Weights of a small sound classifier: widths [128, 192, 288], 39062 training examples.
Rows from block 2, named by matrix and row number. Each number is 500 + 40 x the weight over the matrix's rms, rounded and kept within 0 to 999. All counts start at 0. Numbers have three digits each.
# convs2: project pointwise conv (model.blocks.2.convs.2.weight, 128x512x1, standardized in use), inputs 448-511
convs2.0:499481525521516449470539520518453507506508549497537548486542525533533531503502489475450529471507476492516537541562490530483525475472512467526544429493508456464539453453482496529535467468480442
convs2.1:562556439572592504429580490551463482471537485445472476550439455485518512560555508576565540410399460539538513423530507487491476494537517516505542473455525484581407575544461552539497486589455535
convs2.2:520566444452437470562498437515535509497605461527463512479540526424543472459536531529516532576476580482483553486442469441477518440459481505582546516483438470463543565466341465399543469518498483
convs2.3:472529422530594461489502528488537487461494424430461497481463445530469459490433494523446514462466525509523474522460480501495504515498559538560487507480574524509419491473478507465462490511613498
convs2.4:410438558496451464492498445466449442475520552540518469524581481459430453483501510521460454458551490413520507486480452514514494450470524473548465532507545503531481505459571509468504473490533531
convs2.5:519474541519425515468523456456488477581467507561522495459536456420479522450442553426498483425488498510463492504530478463477496480474494491605469495534498502491515517504469484518510481517496494
convs2.6:484471502513500567517486535530514510527518546482519527490500507565492474482488510494528519489483488581500562555459522509513530541492493553539529487496462497455588464469520482491497493459548497
convs2.7:472488477496445550476579540474507502441469521482461460586527478538429530508560504488470491543473586487457523536534484486463469502474531500544471497505507495464455459510501502478555455504511498
convs2.8:502487566497482558497530482531494479562572465436484492511434505473498519475412503517508497479469497529499500463513449497500496492494510535566479529492429495491493505489484553460504480497454502
convs2.9:489564521505411509481396514505422511528513574516489489498571483477569603520520499537459495481455430524498511490476480496523513591503496458536515463468510480504552417472523502480497522506593559
convs2.10:507439418516503537482518485518509538520509533510545460509550519471401491412557511534534542460547517494496519415477459533512490485468521521480517495504462532506499526510444523499506519500515574
convs2.11:479517506506544536426504494455462477522571486416519562636479459454443525477495530475461450456512506513571556477424473510553491540545577567477482460539552505491486576451501454571519553452375507
convs2.12:493493540484504529447488577501498494485540487489515522551453475504541511533542526476396503573511541517529463519493489544534492508473533501530525512500452534446480493488485463490517479426577409
convs2.13:485488490491481489484496484483505484498466485492503524485488486500492519486528496508478486548502453500492484490507482488487491506485505488484488507485480486484437489503478497503495491489530481
convs2.14:522439545479567479536439507454475564488528410499525486395441466497493502517502455525468504546421535477496443507455489492531496455491492423538500524488445464531536493501444503558554496536493504
convs2.15:440470507566530519489535484343517455465540514398461515467523481462591608476454353520521476501485460494521536400515471515451506517497520484458442460520464529464437674498560484500496546513538511
convs2.16:474531489530485490506507536494532530511535585527542500490493457501465527493535518591542495612446511534535492500470499482480492429507561555539494532464503541565457485486505514556535463505493539
convs2.17:495464618540465455495517489602481476522575538467446462514497445495606499482561450520536501502500522492506448545560469464514471511496472542525448555505466492595509569543507420579461557590591471
convs2.18:432497500499469443528424489520499484495509455495509500441518503437460542446473491453497499465543508508485494482466479495507510512432456425484495489495514493467557510479516509390509496503519478
convs2.19:485487484505480411544559482499586526500504534477490523544558505520441553535644511553489468476418579452519528482550581510490533558575519469533535453517431521464545480526567507474484456462561529
convs2.20:486472544479459493514491530509488495525484531503499453497440502529557491506471501552536487519539484495495459486475492487467504475480477561499467566488493508495461475482447480521514505487498488
convs2.21:492474484463523531445559492491487518507467381509565469497465462466456550475500526529491441458444529488422494470494545508512467524504629513518500470483524431511545501499461528550502470522545529
convs2.22:548432515525539481545539460583475494495561536489518457531551524491533500417563520593449509482469528514509448392517427476441463488489467489468446537564491491492556474460526536508497466553455477
convs2.23:562489454495457481405487438531546497408488502520529513591555482524495449474442478486590512466490428454494582511536530530511497451481527443504477443491519505600496452483507516519577504415435466
convs2.24:490452505500519507476545437511479467497534472494529506538404525419468483542447475509533506443500568544453505497411513489511534408479511443461485442521425435461481484540505490543505508599459470
convs2.25:483518562503484541530495488502494523496486583476508460538549481563443589483460508533450501530509532511485428488475450472446475489478533522460501579532511505449555537487527495504506569529468523
convs2.26:566542599435499436516415490494523500490487612561483492507505532453412546461504436510478497483439523466486523469511480480500516402523466474498509516506443537489528544468488457429473537469487504
convs2.27:554380453647528518425528408542485432495502457471450505441481497534446513491467626556551353559503487437390609494526581578445506448530486500537458484564430596430436496469483478555444515585465555
convs2.28:505464523521506581529510544496472506519468499534511447514555503574440492419521495463500514479569494476511523522503507503485505520488491480485515507512473525438461461458577486448482464508539511
convs2.29:465497539501459490474474496471500491506472473519497496417484506486508516442530506511514489452496482499506514481529499495509500492502492512545488517480500488479496467458524480486458510488520465
convs2.30:519469463532496552502445512511505498504453463492518519516509471531575520501551488569536504499522478539499531500594543483519522512461512545465527427499495504500496511476494479478482535460550555
convs2.31:475431498515464537516475495466504539469412482514528512542509516490479421512493483479483511544530440508539484487525459498529481517533519536544503542528431482480504479496492468478526502478431469
convs2.32:500457521438429494488503603459462488456519482555556448471496515413434463487475554504524529557458541503525486529472488573395545543588563452468448509544539539465515458498541518539493461467455469
convs2.33:479456544483522453518525506608588486580589421465478529510447467504521661485480506501465491460542498454472428473497463469553475461494512502463482551554534495489456543418525502514495537540526500
convs2.34:458493521483551559535555567552510492510498509410521476504541532483541462425501504423475448519540486517529473509584518534517470508477537509520514589446566376436494503465526417509525482472486496
convs2.35:586503466622540489570528557521464445447490530512466367525433405548528488505541571528527619504418497489597494448496453581499561585627530505427484489546526556485403580521507521555404452565476530
convs2.36:389440593509583437446488514479555463454569511523552495551608522545435451543528487567490553543539566516495471466467467489488432521520503568466523438546548530512524587513453505472562482458527589
convs2.37:535477516513546465494452478502494489527532429472496546523496490516504427511539495466513472448535575508487502512483467477469493566477506456532499515549475487468510527477477522521456477439517522
convs2.38:472556478517491483490422509494444513452447543539472509544504490495440479574505486489493495572516521481476548509493469515493490491561520506410487512505471492518475570535482461488519535486500505
convs2.39:511484546467467484452460505510547481514528533476468470519596513499520515436556489483526466500489523456468480458537526477490475489496524451473521449462472525477481535444525453513449522457528481
convs2.40:504524573499497468457556514509493477507489458482503514534513508503497487495485511515591548516508563444514494469517517514518497491541458479567496488488500507554456481467494535549512522461453452
convs2.41:404468537485540480521403448476437452446466500430510474442528491420471508557464532514507481519452527449486546555468571489509512494494559419441512499525475539441565530532437486577575483502582492
convs2.42:524466511517552521546478456526492479510475485516451549547439495436483424448394492544491492453584474440506477476535516485492498522480483510558482519517504479475554480464524573536453489475482532
convs2.43:510448505483504470505474440426472466513528477554491501476450516469453491518441497486509520493455497558493520587429490442457479445529526473496492490492518450449505487495491590421476483543570459
convs2.44:510475548495492547469482470496501487479495487504501505469475511487485519466511488485483504437491454497486521481471496478505492451470483483497479471472494497495473475505492497469494470509495489
convs2.45:466470508529497514460550589502503493488516478528478509366456536533440417481505519449491492524555474450468513461521529436453502470443443488487527494458509480482549533506505561491487397502539501
convs2.46:535451480494496509479526489449523501440435501467492526437419525519548526514502495514472509514413474506507526489509511521527496496504520490519531472536489503503549510473526511503501465514525485
convs2.47:526460454469517512529494504491505486472461440544462500500573509484432523493513488451483470419613538478472509505484517512479500487517507451525478478503452478420480493506513499465489477504509486
convs2.48:506492551467411464497487525433400526550453565541505478476526483458488481503462543501470496543515472427478516522522450572576531526453415508502593507534410511443540588518466514537544526423530483
convs2.49:539519493510504468477489523502483519529519596511516499495502512570471494553487509532504527511502528520524480508539508502505511511535501539497518516516513506567498525509502508558505513498464519
convs2.50:487505459555510544517451509516579499404577420422534518561490506486433358457538542470402571474545534562557461498493501513600490514507584515474434458587519511493499532474573548582467588542517589
convs2.51:515495501484515486496532498528503458497558449416475495494467473508470438429517499553511483465581454497529471480408499501509476424494526506487497504494530485587471503497528491498495489523522488
convs2.52:485437474486481483452456479441523504496523442444460512461444470589460535463531511507490451522451486447531464436505537479504466444547501519497468478558544402580529501522468510462524533513509495
convs2.53:453594577526461510522501499573442482482504500558456487614517463555532466569535434435525521530472475464494491473467550549464730503502503526485517510488457502515437488480532465543496515516446532
convs2.54:526496541518478498473543518459513502515439469487494448527503486469579498529536492499537526548403496551508467547597474492485496503496450512441501480463580492531504479536502441518487528507571536
convs2.55:501460530499524469525482537476481528587490483516525481528537532556505570522561521509441527442578486515484530534509514523479520498509523479507503578506585490573524511586489509523511574496458479
convs2.56:563493495495449498540498426514488478531489503449451513520602488544549615582549534519507467528404471583488461512444436500519494498461487527420509509456479466564438562505525549536498499466498487
convs2.57:586425458489543481472534556418478465435453452499453488451549574444592400403494536495457435549428455512605465488475566498506526538507555535472512481480499512454581513482485450529511482525494532
convs2.58:493469441508539531497560540499451496500514495504487473486468516520495533541521483485452493472503537504476499509481476506502502472524512430498511487486469543443512505490519451508462463506440509
convs2.59:424539427496484550551438531476515501497510510508514478583504491570514472577527485479450501531579468473513499471601483526512495520519518527430508473482467494589479515490553475559522543456425488
convs2.60:421479520426486550431441496535574509487474473494431612463410519465563472512488531490487446587432411507420460464504590513540525453481439468467462562462515592553470573568490526425516500452526478
convs2.61:457516430455436473436527505480546474515545531574536536449466541503536507516574478564571464514452518505536513498518454538512498478440493459453523495454551452607468549436448565582542494532432483
convs2.62:482630575555537475575542499602528468551506402501581548569426526459555481579420491546483442592501539387437532487523536478524424529495482469509508460541480516502508472521493619550602572563466454
convs2.63:496438514472524598517498563473401518563586438530498473547526489545540459496582399447444592541438550486453563521597492519360496535508553551528481564542564521551509458569475524536409450483593471
convs2.64:500501364491483443460423538545543504458470464501461518475501517542543490555527509507457523560437400527498531503448504515505499483484531487489500429545533510516457486511495484498538497472482468
convs2.65:587498521527466564538539476503435464499528506493472522439473506478463533506429537524441513473469569485542525514554581478506514573537482516442496460561524579624508526539499577574601489494541514
convs2.66:478506467523513513469569462523505512409490454486531538434422475525564522483444441556422468520531388446476447513478522502501482482467528489526503482480491459432545506489474494513436496503442511
convs2.67:529507489491474478497535506490487497443488551541538512514532478559595480639534505585505514535534448504498468489557497480502476502525530509586525472519498540561472552479493526491519520439446522
convs2.68:537514481536545593499541513512477503468438551578501499514580457446511558489442467465404529472560398491561501478452520509547486550459470571533538469505504495454502494510567566503499517531474541
convs2.69:523553481471538511481447494483431485435516604533522557570523498484507562523566493488607448551471524572487496419536473508535487403502479529454528437518513524444522518499533426511538492516474462
convs2.70:441548498439373585571470436501450465512546549545475498554591463394530426497507521531628534471454521500513502522365537537478524566447517456507520577544488483459568557494528542518433425479491595
convs2.71:563503449516474507518512496548508492512489561507515389510540435464541424503508503436473482537461460506516471547573535475479491449494596546586530511492520486544513522503423445547477467515554541
convs2.72:503518518479540427480440484554535473458507418579536481582522493503510469510539469473494443408518479480495446513524466484523516482411500506504464471543507512529442509469466479516563522582486508
convs2.73:513505542501513417479469467531546455546454435521533516458493458458557577494505513486516497517511462451527548495531548486535477515546549525498518509534517530552494495404550435537522480528440444
convs2.74:523525536486480423521507554447517521610523509489518441498452514572537594521465529578518503522576542478503480523471518537502505487517526484470479592500491511540477550492495478496517545543586498
convs2.75:486529494534480464551436488521529506506514493393521457476444496510461443546437476498487452510465470490529515552457478531524490459528503461562455493509527518511384537533512453507522528469540498
convs2.76:532539455498578459528494512514455494520542458475503503478465491547524413543514480541532504531419537456458499518531509508517493540522513532498521557496536492572501571495486536575529609467524516
convs2.77:528501474502505481439477495508518535468492418506487529495421506461440575467468488526461485516528528483492473468465480536499480512486483492448473453520473507487472519511520498491520478455451466
convs2.78:482516482469499485527442465472508489534481519498493511505326497403442588494517513470480545563538470476505474470548458465488479494467464455441521404527537515498493459505506481485438491431483496
convs2.79:507546459492466479502474580478425499514469512464521482492420529538604496505536480466494534488520474515497529450438533455501488584492493556556528513501595508498485457533543433502506510516532492
convs2.80:459500480492500521497507493601494511445561497512489567502568562488412457506586484448501515487538521500450470500463507485493524554515407561514492516545450522393562446519509518434487486538460572
convs2.81:482485492487480502449502476527525524531448460465454529457484510456389524570500517488460474506484476498500446521557522465501484497514492496480485430462553500403502498528505507479481474511468531
convs2.82:518506530537492447537566504518506514480490562508491487454364534479541492481485485536578533527571432514511506541433519526530536457545487558517481498556499477440478439491517452498503501552468485
convs2.83:490532464499543521504561527520508543505515502533474551546482509480576483535507502530562566536449561513529502420433451510502503537514497439538572510524585525477485414490563555468495466567581440
convs2.84:486524542515477518497565525542522409440523513354509538586527525471501580629626531509492547526525613550446497518510500437500638552561466437517428547493493512478437472458611432462518575470482400
convs2.85:485541526494499502534503523456516518480549497471499506492527511499616519501462509490570500479484491520502525529417518503515509485490534509502497550522486487472561506485539480390517481499484526
convs2.86:490484440553472488485463499522505508495518481461514475502589528461524450517533519464484461519503549515432491473541516477523467493512510492455612495486509565487494389543447530456450540495460516
convs2.87:524452508527494457451482461516507481413498480485513534435572463469479467459477512436439485607463469464479569511532526498512481496528478542487511504475491517482524490484571522491443523511491493
convs2.88:478512475498559519494507512504489477465480434489495444517515475473539524478525474444523506482525579521479541513449509505500476475536513513503532547484524491446524524515436461512471489453486498
convs2.89:435463514510525401464496482490550527488489483467485531507501482504401477512539511559470520498514454500497475507567493470531489473506508511475508513572507471510595525514503496436442528586481461
convs2.90:538542493552487339476535518468439535626470502505519444494587516507501436550523500549564542523487591476450560484540455497498475547478519474482449564523433517482429524523489501474469507516465491
convs2.91:487414513466430469483499492421554517414453467553524469495508503504521478488567432523584506485466531465484524510494511535519475533444521463484504502518464476503582492529507525430462469517524523
convs2.92:473488490510552510486509491542472506432491495477511518584516527551475540453470509504454501468443505468482534487429480479496497530461505503526484536519519508527518479558477473592482498458419503
convs2.93:508533534563496547477488543445507507499458566459496486511552519542511499421559528512466525569518513476488553472595542507500498498495469490500525436498510483497486522492484517528503460502553480
convs2.94:467481516532515454520481503501507482484472534507486525444503481435537491524556493501425527572480494502530519498444517462476470519489518474471486453500487469504491571552489522534507509542532488
convs2.95:515462521488516463480554530512482454530527561450527439504534505523365513555483491536487440574456536528487517553560504525513505522509541495535494492478477485534439534519503470505440509435507508
convs2.96:505500527491504545560550511525506481440532502540522521506451500492466467498477501515579524573578524457515496496397497525524500484512514503561471520499502507488424515532530514511506542477547492
convs2.97:461548514491466548514539512508448480420505531515453456506453485537537509550478545516553491447476482489515488527486508521508488547467514500463494555472453532499426504477496497537505433514399529
convs2.98:488499501518574530475501504522497397491517539447381558511542536416506452536448516549587581453569516530462463543550530522535571488535437495549553498461455453480477444512462579481500506549455494
convs2.99:505508476515537540515544499524555509496486467526544528586468538490505468518479518467529509512556564472524535534476514499526493541505510510484489541509443499463535476513495509470532471466501491
convs2.100:533462515502466506515508515511490515469498524501526514456476501473435462511507510456549471462536475480504498504472495511516503484512495536543498575504497480470443488518502491515490499442460519
convs2.101:496439481532460452445534487491457483539497460431460438514492535436434364456452570526544464483470507456529488523509510470488567519446489433407517506622512494509543481500547471528584576455434519
convs2.102:513481516478478406500463537462553502514569486491484557398415500603508477501461482522494518576461419527504502573478471511489524453499493468481479447486507490371460504461511451531519546518467476
convs2.103:512497567498491508492532512479440508481522485556495539471593498479491548472486503488562528413548500511495478488484531500518503465481468519494508547498516518494457506526521480497509508493472493
convs2.104:429491506495527471393532513469528552535454450486444505520419507534533481452522466524502456501497513436494459524555537477465502578533533507543543436583422440461539459515541410522470513600554453
convs2.105:445548487500538434474515495535410564429522572553587522489468495372515460506468472476474435456462415385446450500495453512493553399504491478566413470463437485585431488416421480469424434484507489
convs2.106:476472549537539514482468488469419566493560527520590407526663379428442558488536543416503505462489499433540642565497487389511447574482538527555471467670376500454568603544448571494494506455508555
convs2.107:496582462500493523422582501548471514506539464466481516587513499465533438449535520489472480400528463501505488502551506498548518440497497567465514563456540509577425446432446502551488473553561530
convs2.108:499478534490482489497550509497492480487508539552515522530573487651450430491509527543523540527523504500499563490528455495482507556506494452514465573496514489525473530518528485464472536541444547
convs2.109:515515505405551511476525528515493478483462517452468510490498538482520455506498495473549548513586526513574502465530500578537489502487464491539529467562419488425449444460517434514477508528513505
convs2.110:488595499532421488550452522439414492507484451472562457584485480478588505521469479548472572436436499501495446441488554518503530444515496480526494485595526475525441577489486537507564535469458528
convs2.111:525531513515473519515524573507454554511512510527494559534549514567504479499479468464520512517507456492468446491436485514488516550519408472515454499510456538503525478513469509463437478488516477
convs2.112:542547490543498481423453583562561476501506474398542507456485470455478404488515489493543545519476475558504458434493459512498497539496509431465524411455374416435532530481537466445472470415535474
convs2.113:552536526468516557458492513502475484566507505469506521563558469545684495461475496455535477444510468533519496460525507466498495538488490483445490407520485524568479518413436516527519475553512495
convs2.114:514479488524489495500462506484540498478470429509488499458448492532550439486465518461470478519454474467505556496471471529478508554509491473498517446489516482493549532526514512534466502480520509
convs2.115:477508519493525548489489435465536516596558522426448505534556487471511502543545519471461461462506556512448529452486471501472450530432600465496534525463458540556484492594567493596560494564527404
convs2.116:549480444488548486478529529511497495571483490487488510495523493425423463491514494458429517473577541453462483522462531538553534524545446465514497522504547513570586486497510480503463503535553497
convs2.117:503523496499487480490509476502520541552562470467502463413520480458492602498494508493550484485505537533488494475494527489510502504484486527607511503518494509467543514517462523567495510468473469
convs2.118:519540517472451420496512441513499513438508520503518543393426428493590606519560521568426528622518521482513504410492525514435520535590501477592510535465532486496530500479525499463559464544575547
convs2.119:479519487490502502500499474499471508576523468539497515472460524523569468480463496507495493434554497526508512510465501494487516515490476491556528534501541506507595520499499496506504514481512511
convs2.120:473472456539563557556500494446434459436558518468438617426454524507433481511522489423567505410514512535472539531396453485504549461542474499580493475491540469517522518553518467542544470497521520
convs2.121:473564407476419550495493546562543503553427527487430511540504464501538423469431495467536516601466490496461487521510514560460534455520440513489490484473508505542537438393554470440471465445480604
convs2.122:562473517519536569508517482506467542558528472520497502463337537609481553453447527496541605458529458561474457553487527554518491581538478498515530581451414552441494488483567441486526557469529518
convs2.123:504505522515448475555498432441519557461497539489504551452508531510439570554499489496542459461500413548509523508435447494543477488533498530545498444440512518515454501489501502538451474511526498
convs2.124:511491483509638462455502501474481506431454577513488511522503540585444503483528485492503538551496509503485524511474451529528502475453513480463521556522488536454528461523489534463474523552528522
convs2.125:514578593473529508540513508487484546533498510477544520485409494537471633530496492425496481500491513476482486527520493523467476517517465558467468498502472527533475511512542501487490475423516490
convs2.126:518480491498468569495503464502512468442502483521481513514523512553527513521461493553572491515504527508499438487536480463469523467458448457567506524550502508485563525475443451464557528577466585
convs2.127:529509509501565450536432541441478481508462506531435419448460501491503580479439550550599470603593507518517522471508435483508503529580454502453514473504552540495472522456515447543539580481560477